config.yaml
train_examples: 195000
vocab_size: 32
loss: "softmax"
residual_init: "scaled_by_depth"
magnitude_pruning: 0.7
Rows from block 2 of the image encoder of a small contrastive image-text model, named by matrix and row number. Rows with one number within an expert belong to one neuron, the router's apart. Each number is 128 + 32 x the weight over its row's rms, rounded and kept within 0 to 255. All counts start at 0. Numbers have three digits each.
Before each expert's rows are labels from the 100 images, of 14976, where the router gives the expert most weight on average: "patch colour" is the nearest of a few named colours to the mean colour under the peak. Only what is clearly more common there than usual is listed. The data: made-up ball-and-stick molecule models. In brackets: how many of the 100, against the usual share in percent.
# router: slot weights (encoder.blocks.2.mlp.router.weight, 4x160), inputs 80-159
# up: expert up (encoder.blocks.2.mlp.up, 4x160x160), inputs 80-159
# down: expert down (encoder.blocks.2.mlp.down, 4x160x160, transposed), outputs 80-159

# expert 2
patch colour: black (97 vs 39.3)
router.2:081125079134098111152130122183147107093097114145174162102146116095085162176084093162157118155232210104132150160101109072181143138210131142125101127112140145118092108125117126190078158117111189138174158158070114113133099139173080153066118153
up.0:128128128167189128128128128075128128128175128128128030128128182128128128128128128151128128101142110128128128128128128128128128143206128106128128128182128170128195128128000128128128128194128045128019128128128089128128000128128128060128128128
down.0:128128128089058128128128128128128128128128128128128128128152128149141128128128128128128043128128128128128128128128243128175128125030128128128128128092128057128128128103128128128128128128128128168128039128128177128128128128121128128128128128
up.1:128104154128128128128128064128128128128084000128128128128070128128128215128128226128128023143128128128143128128128128229128128128128128038128128048156128128128128179128128128128128128128128138128095128128173128128129017133128128128128128101
down.1:128128092128128161128128128165128128132128128154128128128128097128128128128128098128036128101128128128128255128128128128128128128128139128128128128107128128128128077096128128114128128128128128128134044059128128128128128128170128086128128128
up.2:128046128128128066150128184128128158128128128128128170149128111128128128128128128128128128128128128128169128169053128128159112193128128237048046209096047128140128053082128128128083128128128128128128086128128128137128073128185128159128128128
down.2:128128128128128128185128169128128162128052128128128227081083128173138128073128163096163080175128174111209128128109064128160128128128090052128128128150128128128188128080128128128128128201126130093128200125069148128053091128145078161128128080
up.3:128128128128128128128176128128163128128196128128128028128085128128081128128128128128128128057128068128128128128122173128128128128128128128128188038128204128128162128128128128085128105128145128128128128185128128128128128128087128128128128198
down.3:184128128128128128128128089171128128128217151128128128128128140011128128128128128128128128062128128128128128128128250128128128128128128128038128128128089128000095128128128166128128128128082128128128128128128128147128128128128128008128128128
up.4:128128128128063128128128128128128128128128128128128128128206128128128128128128128128128128255128128128128128128128128128128128082128128128097128128102166128047162128128128128128128128230128128128097128128128128128128115128128128128128128128
down.4:128128047128255128128128128128143220128128128107128128173128128128121128128128128128068128053128128128255128128128128128128128128128128128128128128128128128128128045128128128128128128128128128128128128128128102128128128111128106043128128128
up.5:128128144128128175128128128110128105128128000128128128128128128128128128128128209128128128128128128000128128128128128153128128128128128128128133128128128128128128128128128128128128128128128128183137128240128238128128128177128128128128128128
down.5:128147128128128128128134128173128100128128128128128128128128128128073128128161128078128072031128128128128128128115128128128137128128128128128128128092237128128128128140128128128005128128128128128128128128128061128128128056128128128128128128
up.6:104128166056124128128169128128160120128117128128128128128128128128128200128196126128128128128128128132111128061113128128128188128128128128158128128128128128077128255229227128128128128128182128119153128128128128112128128128128128139128128128
down.6:128128128170128128128099128170128125128184128128072111128128128050128044128068118128128078087128198128128128128128128128128084128128128128128084177163128165128091128082128128128128128128128128128128128125128193128128115128128128061164128128
up.7:156128128128073128128128128128128128128128128128128128128128128159128128128088082128128128128128128057128128128128181128128128128006090037128128128128128090128128128022128128128128128083128128128128034128128128128128177195000128128128255128
down.7:122128128147128128120128128128128128128128128128209128128143128128194128119128128128128128128128128128128128128128031128128128091190128128128128128128128128066128128187128128128128072128120176128128128128072128056128128128128128128128128128
up.8:128128128137123188128128128094149073128177128163128049090084128128128133128128128128128128128128128128128128128128163128128128128128128052128189018128128128128128128182128128128172128171128128168128128128128128128177128170128128070128128182
down.8:188128076128040128128128082128128037128170128128128115149165134052093059153128097128128128080128128128128128128128220106128128075128159195128128178084128128128110080128128128128128128128128215180145128128128128128200171163093128060133088128
up.9:128052128071165128128128185128128201128103108128105128128128089177128173128128128150128128128128128169209128159092181128128128128128128188069087175141128128128128128128175128128106081185128128128128128128128128128087147128159128190128169128
down.9:128136168176128128162128177128128104183171076052128128128102141128128128128126128064128128100119214128128160128128128128128081189128113115112128128128128190071142145079128133108128234180166084068128105128083128165095128069141128128136132128
up.10:128040128128128066128111176128128184105090103128105128128128128128104128128110128128105128128128128182186128171053154128170107202147128204050053210128128128162128128088128146128075128128128128128128128128128128128128070092184128157141128128
down.10:128128128144128128187128159128128128128128070102128214128071128201134128128128164081128080158128157128222128128105065107148128195128103064128128128128128191128200128067128128128128128212128107069128181128081128191065089128152083128128172128
up.11:128036091128128070128128159128128190114128109128105128128128128128128128199128128158093128128128128192184128128054128087158128128128128128052035221128128128128128128128128155128085086128128128099128128128128083128069094128128128163128128095
down.11:128147152141163128210163172128128128128128128073128128060064133160128128128099155068128128128128206128224128128116128128128128209176128040152128128128128194128164128071149128123128206145163096110128152141039128128086128128143058161128184128
up.12:155109128128182128140128196128128205128128128128040084128081128198128186128188128180039128128093128191154046128088128128128154157128170128097128170128128128128128128128204128128128128128128063128128088107128108128127128128108128128163128127
down.12:128128128128124128157128128128128128128230132128153128168139013128105128128128128128128128056128207128126128128201128128128112134128128128128128128128128128128128128128128128130128128128164128128128128207128128128128128039188128153030128142
up.13:128047128083174128145128128156128200128128128128128128128128128128128128128181128128128128128102128128193128128128128076170128224128089128128017128128128128008128128128128128128128128128128128128128128128128041128128089128128128128128052128
down.13:128128128128058128128128078128128130128128128128128128128044128128128128059128128128158128128128255128128128128128128171128128128128128128196128128128128128128128190009128128128128128117128128128128128128098128248128128128163128128128128128
up.14:182128128128173110128092172076128128128128171128128128128128128128128104128128128128128197084072078128170128128128128128128079167055172128111219128128128128128128128128127152070128075139173128128128055070128173128128128128128170075185154128
down.14:147128128128141128128128128128119255177128128128059128128128217128128128128128128128128160128128128128151128128128128128141128128128128065128210128128128128126128128078214128128128128128128012128128067086128128128048128128128128128128128128
up.15:173128128128133128128064128147078176128128128128031202160128089128128079128128128128128128128128128232128128128128128128128045201107093204065053199128128128209100000056174128128076128113078128128128128128110128128064128128128128121171128128
down.15:070070149128082121127128128128190128128060128128197128099128128239110192128128162128128128197128128056128128128087128224128182128128088081205128115128128117113162183128128128128128128128128128128128189128169128128128128128128128128102128128
up.16:128081072128128062128128128128128128128128128128128128128128128128128128128128128128128128128128128128172128128059128087128116168128128250053068201128022128124096053068128128128128128128128144142128050128128108128128128128181128128128128128
down.16:128103128128128128128128128116128161128000128109128255128128196128128128128128128088128128194128128106223128128110067128173128128128128128128128128128128128142205093128128128129128128196117128094128209128053128128057128128128081128128170128
up.17:128026128128128072128128183128128183128128088128121128128128095128104128192128128128105128128128128128198128128051128128166128201128128213128039209128058128159128128088128128128128128128128128128128096128128083128128054128202128167139128128
down.17:128128128139128128190128153128128128128128128128128202128074149172128128073128155090128069128121128128225111098122128128141128189128096043145128174128104195128196128065128128128128128192128118084129128127064149183058094072151128128128186078
up.18:128201128128091128084128128128128128128143215128128079128077128128128128128128128128128128128128128128032128128128128128128128128062128128128128128068128131128128128157255028128128128128128124128128128128128128128128196128128128128099128142
down.18:128128128128128128128128128128128128128128073128128128128128128128128128128128128128177128128128128128128037128128128121128128108128128128128086128128128128128128128128052128128128128128120128128128223128128128128128128128128128128128128128

# expert 3
patch colour: white (67 vs 27.3); pink (32 vs 13.1)
router.3:196107104140136104169056153168104186135088116154083184139210160114110113142142091153119152137146136172098113135134117098178083126163166142045123164136040141108145146105084128117050108183075116124139126085102078154128076087220065076164083149
up.0:128128128128128128128170093128234081128128128128175062128128128140128170128128104128128128128128158060141128128128097091063179128165128128189094060128180128050071128128128128169128128128166128128128144128092128128128210110128128187060128128
down.0:102128128119128128128128128169201180128128128191065128144128128128100128128128154237128128183128145208073128102169128128128128019128128091044150128164075128128128128128128237128087128128128128128088128128128128164128128128156102092128128128
up.1:255128128128128128241128128128000236128128128128128082128128128128128128128128128128142128054128128128193097138128152128128128128128128128128128128168128128128128088000128128128128128128128128128128128128128128195128128128128128128128123128
down.1:165206128128015128114188128128128128128128067128128128128128128128127128108128128128128077128091002128128128128128190128141128128128128128113193128055128128128128128128128128128128128164128220128128128128128128128128128091128128128027128128
up.2:147182128128105128128128128128203128128128128172075128128089128166084128128186128128128128128087128128128147103128128128128068106128128128107128084128128097128128142249128128128128179128128128128128128128128128183128142128128128128128128221
down.2:128059128128201149113128128098128128128102128054152115094144133128128128128101076061128128087141187128128151183212128146087128096128096123196128128154189120128056128128128128128128128128128128128168128186128128069000128128055224128084128128
up.3:119128128128128128128172128077255128128128128128128128128128187185128128076128128128128128128084128128128128128128131128128128128128128083128128042128128072128128128205128128044204128128144128128117128128128128128128128128128128128128128128
down.3:128128128128209128128128128128128128128128128128201128096128101128128105128050128071128128128173217128128128128128128128128176128128128166181155128125186128128128128128249128128017128128128128128177128128008128128128128128128128128065156128
up.4:128076128128174128128128130087128172170128128125128128128081204194128128128128128128128092092128064176188128119128128128095107128154128128128128074158128128167161128128128128046194128198128128128030128075128128128101072128128128128174128094
down.4:089062128128128128089128137128201128128185128128204077129128128155128128128128101128128128128144149040115187128128128128128181128128128128208128102128128128064103128139128128128128128070128186128225128195033090128196190128069128128080128147
up.5:128128128128128159065128128128140017128128128128128128128075077158123128167189128128128128128077110128084140128128128128128128085170154153128040128128128128128128147255128128128128128128128128128173148128128128128128189166098128128128128193
down.5:128026128164128128100128128128128154128128128128128119090153138128123128128128069098128128128128209128096128128242070128051165128128113094137128128173128143128054128128128128090128128128128128073128128128128170127128128117074128128128128128
up.6:128128128128128128128185046128128128128128128128128128210128128128128128128128128128128128155058128000128128128128128128066115128128139128181128128128128128128128128128128128030128044128150128128028128128128214095128099051128128128128128128
down.6:128011128208128128062128128128229128128128164128128092128128128128128128128128128128128128128128157128128171128128128128128165128128110178128128073201087128128128128079221128251128171128128128128128128128128128162254128128128128128098128128
up.7:128128128128128128000128128128128128128128128128128051135128128160178197128128128128128128175156128061128128128128128128128228128128128128128128014128213128128128217128128128128175128128128128128097128128128128128128128128128091170057128128
down.7:128072128128128053128128128128128128128128255128077128159128128128128128128128128128128110130209128128128075128128097128128128043128128128128128128128128128128203128005128128128128128128128050040128128128128128128128128128128128128253128128
up.8:128128128128128128128128095128128128128128128128128128064128128128128175048075128128128158128128128128128128137128128128128238081128128128205128128128128128128066128128128128128128128128128128184128128128128128128128128128053128234128128000
down.8:128128128145128128150109128128128128128128128128128128128128128128128128128128128244128128128128128255128128128151128128128098128128128060128128128128128128128128128038128211128128128128180128128128128128128028128128128147146128128255128128
up.9:128076089128128128128128220128128128128128128128085128128128128128126128128128128128128128128128128128202128128128128128187128128128128128128128248128128128246075128064178128162128128128101128128128129128128092103128068128128128128128128128
down.9:128239128128128128128128128128128128091128128128128128136128180128128128128183180090128128128128068128128128128081128128200049128128128128128128180063128128128128128128128088091128128128128128128039128128223128128128128128237128128205068128
up.10:128128047128110128128078167128088128089128128180119128128128102128128128128128068128112177128128145128128128128128128087174128128128128178128128224094088128157109128084128111128067128122128167128178109128128128128128128128219128128128128219
down.10:128128126128128128128128106128034128128128099128128128193128188128090128168154128128128128128128069128161176128118128128151069128128128184089128218049128109128128128128068056128109128128128128128128128128128128128128099048143187128128051128
up.11:101084128128128128128128152128051188128128044158093128128128128128128128176128128128128175169128128154151128147109128128176100178128128128128128205128095128251062063034128128128072119128097128128128109128128128128128038128193077128128128128
down.11:128167140128128128157128128128128128128128128128128128128128128128128128137128161128128128128128053157188128128128174128199055167128128128128128189080128128128176128047128078128096054128128128128076128128128128128163041023197158128228050128
up.12:128128128128128128128128128128128128063108065128098178128128128128128128179128128128128128128128128128128128128128128128128128128128128128128128128128128073212128128128113128128062128128128128128128128128128152128128024084175128128128128128
down.12:128128128128214128128128128128128128128128128128200128128128128128128128128128128000128128128138128128128186128096128128128128225128128128128128128128128128128196128056128128128128128128128128072128128128243128128128128128128128077128039128
up.13:074128121131128153128128073128224128128128128128213128128128128128128164128128128128165084128128172128128172128058098128046128128128128128190128128128175173128128189128128119180128128128177128128128145142128128101128193128128128206044128055
down.13:128128128144057101140128139190198169185157176203066128128128114085128128128128128220128128128128128128128094128179128128128128023128127094005128128128128148128128128128128222128128128139128128090128128128114099165128128128128128069128128128
up.14:098151128128128128128128128128177093128132128146123128128128155209128128128205128173074128128128034128128128128128175128146200128152128128128128126128128128128158128213128128128174128128128128147128128060163128132171128128128128128128155199
down.14:128067128128128120128128088128128171128128128128119128128153128018128128128128101128128163128146208128128128128128149199128128053128128128128197128128128137169128128128128128128128146128128128128128128128128201128000128128128128128128128128
up.15:067128128128109128128223128128203026128128128128128128128128128128128128128128128128128128128128128000128195128128082128062128128128128128200128128128128114041116193232083128128128128128178128128128128128132194121128128074128107128128128128
down.15:128037128128128128092076128222219169172128128128128109128128113128128128128027128188124128128172143128128128128128089128090143044142128128128079128205128128128172128057128166202128128128128064057128143128128128128128128128128128066128128128
up.16:128128128128128128000128128128128128128128128128128128128128128128128128128128183128128128128128128128000128132128128128128128128128128128128128128128128128128128128128128145128128128128128128128128128128128128128128128128128128128128128128
down.16:128128038128128128128128128128128128128128128128128128128128128128128128189128128128128173128128128128128128128128128128128128128128128128128128128128128128128128118105255128128128128128030000128128128128128128128000128128128128128128128128
up.17:128041128128128128128089128128128255128128055156029138128128128128128128128128128128086128128128128204128128128128128154128128226128128128128128158128128128237128128062128128128128128128128134128128137113128128128110128128193128128129128128
down.17:128195128048128128128128128128068128128057128128128128138153128128128128128205186049172128128128128128195128128063128128128128128128128128128128128128128128128128128128128093128084065128128128128128128128128128128089000000128128128126128128
up.18:128087128128128128139128128128030128128128000128128142128128159128128128128011128128128128128128128128177128128128128128128128154128128128128128128163128128244128062000118128128128147128128128128128128128128128128084128128165128128128128128
down.18:128128128128128128188128128139128128102128128128128128128128128128113128128128128028091128128128045128128128128069214114205128128128128144104128128089128128128167128042128128128155083184128192128128112161128134128193061128128128085230078128

# expert 0
patch colour: grey (85 vs 6.7)
router.0:137115098191047108137137161182131111110104121161071130075110126121104127137131047145107162119119131119104136142108145041205087165084127149125097170096107081151054120121144111173119161087119150200161078112077169156170131162123111128097146161
up.0:105128094072128018104128128128128108128128128128158128128128049128128128128172128128128128128128128160128128164128128128156128128128128182162058128128128066128128046128128128128128128128106128128128128128149128037091128165128254209128128084
down.0:128128128075062136128068096128124128169128128128128128164128128128128128128175128181128128117128087128100128128150098128128128128128159189071128128128128128128128128222117128128128128128128186128128128054128077128128246128116128128128090144
up.1:123128128128128177174128128128088128128128075190128128077128128128128128128026128128128128128191128128128065128190128128128128128128128128128247128128128177128102240128128128128128128128128126209080128128128105128128070128128128128128128128
down.1:128037128128206128128128128128128175128128128128128128128128128128128128128128128060128128128128128133128128128185128128128128128128128051128128128128128128128241209128128150128128101128128128128128102128128128128128008128128128128128128128
up.2:128128133128128128128128142031153128156128128108128111128106162201128128128194188128128079104082074171158128128128128205128128089128128115128060110136128128128214128158128128128164170128128046128075184128200128128128128128114146152195128105
down.2:106128123128031128074122128128087128128128128166068128128128128111078128188128065189128173128128128128151153185128128128128128171128170188052128128092128061204128098091128128128128101128128128225079128128128049128104149167128188128128128128
up.3:255058128094173128161128128128128203128128111128112107128128128128128128146128128146128198058128128128216077128128105153128052128128187205128128128176128128217128128128195104140144087128128128128128128128128094128091117096158206128128128128
down.3:128040128128128128128056128192191128156128051128128107128047128121128128128128149128193128128128128128128128128128128128128128128128128168128128128128128128128156128032021128128128128064128128128128128128128128128128128128128128128128128174
up.4:128128128182128128129161209083183128128128136144089089100088128128128128082204128172128128128069128128128128111128128196128128128128128099128128128128128128052175186172139128095128128152128078128128128128170128163128128128087128128128128153
down.4:128155128152159128128187144070128181072128155098131128128104128128128128158128071128100202128128128128093184128061128099082128128128128103149128128099196128128128128124128195071065128128193128128068128128116128165128100081208128128128128188
up.5:128128238128128174088128128089128128212139091128128079128088128193148128128128128128128128128076128128128128064128128150128128128028141128128128128128128128128201128150128128032128128169182128128128163128178128128128128128128128038166128128
down.5:128128085128128128128128128128128128052150128177128128128128128051060128128050077164128128128128128128203128128083128128128128128128128200063128128128131128208128050067128128128128019128128128255100128126128128128128128217128201128128128128
up.6:128128128128128128128128128128128128128255128128128128128128045128128128128060128128128128109128128128128128199128128085128128128128128201128128175128128128128128128088128138128128128128128128128128128128128194128128128128128128128128137128
down.6:128128145128128130128088128191128128128128070128191053128128128169128255128195128128128128128128128128128128128128084187102128038152128128128128128128128166128128128128128128238128128128128191128128128128128080128185138097128128128128128128
up.7:202128128089128176128147128128128128103091128128128164160128128128092128128169128128107128125085128039184128144096128128128128167064128157167128204128128018128109173128128180128128128128128169128128128062128211128128124095161163199128128128
down.7:085128128128128128136064128177155128175147128128128128128128128128128128128128082128142128128128128128128128081159128128068077098128128128049116128064128203128128128128128128128128193128170128128128128128128128215128128128070201128128128194
up.8:128128200067128128047128200128128128097078128128128128128128101128115128128128128128128128128078157068202128134128128128128128194003128128177128211128128128128096128128167132048128128128128141128128128128128206128058128128164194187111165128
down.8:128128128145128128128128128128184035128128056128158128128128128128128128128128073191128128128128128128128128132128128128033128128128128128060128128128128213128128128128128128128128166128138128128128128128128128204128128128128241128128128128
up.9:128128185241128128088128128066128128128128128128128128128128128172148074164216156056128128104054128128128128053128128128128128128128128128128054128088128128128156128147128128035128128128227128086128128128128128128128128128128150053128128128
down.9:128128104128128181128128128128128128038128106136128128128128128039060128128031078128128137128128176128186128128079128086128128128128169175077128128128128128185173128128128182128141090214128162128095128128128128128128128128128128084128128128
up.10:128128128055128128128063128128128128181128128128128128174128238128212128128128128128128158128128128158128128128128128128128128128051033128218062128028128128242066128128128086128128210084087128128128128128128128128128128128128128176128128103
down.10:128128128128128128128128128128128128128128128128081128128128128128128000128128128128128128128128173128128128128128128128128128128083128128128128128128128119128128128202128128128128190128128128128193155128174128128128188173128128128128197128
up.11:208029128128154160128128128128128215128128128128128164128128128128095128128181134128128168054136128098255080160128128145070059159128195216128128167128150128195128128128128132128128128128138128128128128128128128128128134065128128128128128128
down.11:128128128128128128128060128175154128183128128128128128128128068128128128128128109054128128128093128128175128128128128128067078128128128128128128128128128128128128128071057066128128128078149128128248128128128128128128128128130128128128128128
up.12:128091167057128128128128128128055161128128048128128128120128077128116208128089165128128128128128128128186128187128128138128128150059128203128187128164128069206096174128128122128128086128128159128128128128128169128128110128200128181128128105
down.12:128128167128128155128028128210170128189128054128128128128084128164128128128128128128128104128089128128128128063128128128128128128128128128048128128128128192128174128039128128128128128119121128156128160128128128128128128128128128128128128128
up.13:128128128128128128128128128128128128128128128128128128128128128128128128128128128128128128086128128128128128207128128128128128082154154128128128110128255128128128128128128128128128128128128128214128128128128128000096128128118128128128128128
down.13:128128128128128128128128128128128128128128061128000128128128128128112128128128128128119128128128128128128128128128128128131128128060127100087128128128157128128128128128128128128009128128128128128128128128128081255128128128128077081128128128
up.14:162128128128128128161128128128037178128128074171128128128128128128167128128078128128154128152172128128128128172148128130128128128128128128126128128235083147188128128019128128128128128128128128128128128128128092075095055128182079126128128080
down.14:138048129128183128156128149128128173112128128128128128093061065154128128128128175033128070128134161128185145139128128173128165128128104128128163128177073130142160128000128102128128128158112128128128133128128128170128023128128097128176181064
up.15:128066195128128124128128128128128128175128128128128128128128055128128128128255128128128128128128128128176128128128128128128128245000128158128092128080128056128128128128128095128128128128128128128128128093128128128128128128128221128128128128
down.15:054128128128128128128128047128128128128070082128128128128128128128128128128128128128128128128128215128128128128128173128128128128128128128071128128128128128128128128128128128128128128165128242128128128128128128138086128128128231128128128169
up.16:109093157231128128120128231071128128113128111137080057128076128175128128128201128128090128128044128128128128128128128201128128128075128128128128128128090128052128128159128128128202128179128128128128128128128128164173128128085128092128128128
down.16:128152128128149128128128128128128166067139157128128128128100128128089128128128128128128198128128128128128192093064128102081128197171128097128157134128162139128128128128128128084066128201198128128059128128128128176128088093219128128128128174
up.17:128128128128128128128128128128128128128128188128128128184128128128191128109128128128128128199128128048128128128128128128128128128000128128128128210092100128128128128128128128128128128128128128128128066128128240188128128128128128084128128128
down.17:128128128173128128128111128128128128128128149128247128128128103128128012128128128128128043128128127128128128128128128128082128128128128128175128128128128128128159128128128128128128128128128128128200128125128128016128128177050194128128128047
up.18:128128128128094128128128187128188128099128128128085073092076177128128128083178128185097128128079033128099092128128149128149128128128128080128157128128128128128128194170128160128214128151157108161128109128156128173170128128090128128093164179
down.18:098165139152178128150192128068128195074163128095144128128128128128128128128128097129128195128128151128089163080066128104128128183168111079128169128128173140128128128128149174088068128128180074082075094151110128167094080076208128128128128128

# expert 1
patch colour: blue (59 vs 1.3); brown (30 vs 9)
router.1:130129084096120073133116154181115153075103122163107150104143104139084150159133079152108154114144131136145115175092139072206133162142139193122100193106108114137089115115152103174053107105135163143209093095076084098151130161176123177110097134
up.0:128095128128128107116128128161128164107128128128084128142128128128128195128060128177128165175173128128128057128128128128156128112128128128128128128193128128128098133032128128155128079113142128187128051128128128128058128128128128128128128006
down.0:061128128091128128075128120128128128128074159108128165150128128128170120128203155065155128184097128105128128041128128127162128128128128117128057098128164128128128128128128128128128128128102128000171128128122237048062128128168075186128128128
up.1:212087113128128128045069128128128128169151216094128128128082099180164112128128128128128188128031081176128128066128128129128128205128128128109128172128128128128215128128128128128128128147128128074128128043128093128128128128065128128241128128
down.1:128128128068128128128128128199128128184128128128128128197128128128128128128214128128128128128124145060128128128089128128128128128069128171132128108092170128128128128179085050128145128128194175095213128128128128161128128032128140128121128128
up.2:128170128128032128128226128128128128128128128128128128033128128117128128128128086128128128128128199128101046128160128128128128128128128128128128128128128128128128128128128128128128253128128128223128128128128128187128128234128128128039128128
down.2:128128128128255128128128128111128128128128066128234128128128128128128128096128155128128220128128128128128128064128128128128128128128128128128045128128128128128128128128128068128030128128063128023195128128128128061128128093128140128128128128
up.3:111192128128128128189170128070128095128109171144074176116050128132128107099229128128128111098078025128128128128128128160128128128128128076128128101128147128128176179228128128128128128092128128128128095128176128199128145128067128128128128128
down.3:172128099128065171063128128128121128128189128128050048173155128128057079128128072128128178128086128128083192124128128119128128113128181128045222218078124128128128128128128128075117128128128203128128128128190128128128128128128128087175128142
up.4:128072128128118084099128128128051152128128221128093170128128128128152128096217128128128128128128128128128128128128128101134128128041128128207128128012128128128128128160128128128128128050126128128128006105128128142059194102128128147128139080
down.4:078138128128128128030128098128128128128128181128109128162175172227128128128190128128128000143128128128070128115128128197128128063128128128128128128091154128071128128181128149128128062128125128036179128128176128128130146128100128186128107128
up.5:128128128128092128079128128128116128128128213128079128133086128128128128103189098128079171128065128128125120073128128128092060128060128064128128128000128093128128128172128128085132184128128128122128052110128128157128128128128128138128216128
down.5:128128128102128128058128128128128106128128128128128128128208128128191152128214099128128128128128128128060128114128016128128128093128128169128128128128128128128128128175128076128128128106128175073211128128188128128128177128128178128128123128
up.6:128128128128128128128128128128079192128128128128128128189128128128128128128128128128128128128034059128202128141128065128128128128128128128128128128128188128196102128128128082128128128058128128128128128090128128060068187040128128128128128068
down.6:128128128128128128128128128212240128128128225128128128128128128128128133128128128128141128125128128128128128128128128238128128128128128128128128027052128128128128161183128128128128128128128128128128128128189128189128128128128128128128128128
up.7:128128128087128128128128190128025178128128128128090128128128128128128128128228128128077203128053128128128128128128128099124128227049128128128128199058128063128128128128167128128128128128128128128128045088128128128053128042126128154179128128
down.7:032128128128128174128128128128128090128128128128128128128128180244164180128203128114128000128128128047088128128093128188128128072128128128179128128128128128103128125176076128162128090128128128071190128094128128140128128128128165175128128128
up.8:128164128128096128128128199128128128128128128128042128128128128128128060128197128128128128128128128128128128128128131128153048128024077128128128208000128051128128128128128128066128128128128128128128087128128128128128128128128128128128128222
down.8:128128120174128128066128128128128060128128128128192128128058128128148128128128128128128128128128128090128128128042045128000128128128128128183128128128210128043128128206128128128128128128128128109128128128128128128128128122016128128128128128
up.9:255128116128128128128128137128128128128128128128128128128128128128128128128128128128128128128128128128128128130128111128128128128128202128000177128128128128128128128128128251128128128128128128128128255128128128128128128128128128128128128128
down.9:128129191128128128162128128128128128128128128128215157059128128128128222128128128128128128128151128128128128128128130000128128128128128128128128128128104128128128153128077128128128128043128128128128128128052128128128128099128128124047128128
up.10:128132128128128128128123128128128128096128082128115128128128128128128192128024116128128128184187128128128128184128128128162128112159128128128163128128030128175090127038128128165128128128108128195128128128093128106128094128128038128128128051
down.10:128104146128128128128143140104128128128063145128128226128128128128186148105179171128128128196128128128178128128117128128193128150128082099188064128128133128128128128141128128129105054128086068000128210128128128128045097128177064167128128086
up.11:089128222128136171128116042128128096128128048128128128128128161128128079128052160128128085128145128128097128128199128128072080128128128107128128128128128128181153068128023128128128128128067128128128128128128128128128057076128096128128128128
down.11:128128128160128128128128128092036128042128128204128128128128128081074113128042128128061219128172049128128128152128128089128128128128128128128128128158128128128128075128128104157040017053128128174128147128123128078128128151128128100128128161
up.12:168215183128128173128128128011128068128117128128128128178128128128128082128198178128128128128083065128128214128128128190128037128128128128128128111128128129128204128198128128044128128128128128128102128128190128128128128128128137128206128128
down.12:128087128164064176094128128128128110128143128187036093128088128128041091167128079128074161086128128128106188136128128128128128128128185128038175128128128128158128128089128128128110107212170198128128128128187083128176128128128195062173112128
up.13:128137161128128128128128020128128128178128128128128093128128128255128128128128128128128128128215128188128128128128128128146128008128128128146128000128128128128128128148053128128128128128128128128128128128128049128128128128128128128128128128
down.13:128128113128128128128155190128000128128128128128087128137128128128000000128128095128128185128128128084128128128128128128128128161128128128074128128128128128241128128042128128128128128128128128193128128213128128128128128128128128128128128128
up.14:128128128128128128143128128128128014128080128132128128128128128213128128128128128128128128128128128128042128128128128128128128128128128128128128139128128128128128128255128128128128255128128128128128128171128128128128000128128027128128128128
down.14:128128116128128087128128128128128201128128128165128128097118128012052128128128128120128128128127128128128128128167128073128128128128132128128128128128093128198128128128128128128128128128128128128128128128128128128137128128128179000128100128
up.15:128128128128128128128128128128127128079176128128128128128128128128128192128000128200128128128227128128128128128162128128128128128128128128054128128255128128128128128046128128128128128128077128128128128128128128086154093128128027128128128128
down.15:128128128128128128128128128128128201128128135128128193128085144128128128103128178128128128128138128128239128128144128128202128128172128128199052128128124128128024146128128113128128128128128040047128128128015128053050052128128035171128128096
up.16:234128154128159128128104128128128218128195241128128024128128128128128101128128128128128128059128128128190128128128128128128128128128109128128128128128128128172128128039128128128128128128153128128079128059141128125128128128128229183128128128
down.16:128128128128128128128128162156128128107128097128128128159128085128128128128128128128173128128061128043129128128128145154128128128128128180086128128128147173128103128128128076128062128126128128128190091128128128128068128128128128128128167209
up.17:252128183128133128128128128128128255128223128128128014128128128128128128128128128133128165057128128192208128128128128128128128192128043128217128128128128128163138128035128128128128128128214128128128128128128128128128128128128207128128128128
down.17:128128128121128128128128120154128128113128128114230128168128128128128128128178129030164128128057128031128128128128128178110128128128128128130128128128128128128128128164128128128128128128128128128128128128128128128128153128166128203128128128
up.18:129128128128118128128128128128128121128128201128128128128097128128128090128232128106128128128128128128107161079128128128128128227128128128128128185000128096128128128186128128128128128091128128128145083128128144128128153128128170128128128194
down.18:128128128166128160037128128128128065128162101128128038128128160128128128132128128128128128128128128067056167113128081128004128076128128128128218128056191128128128128128128139128128138128128128144128128128128128128128214143068201128160128128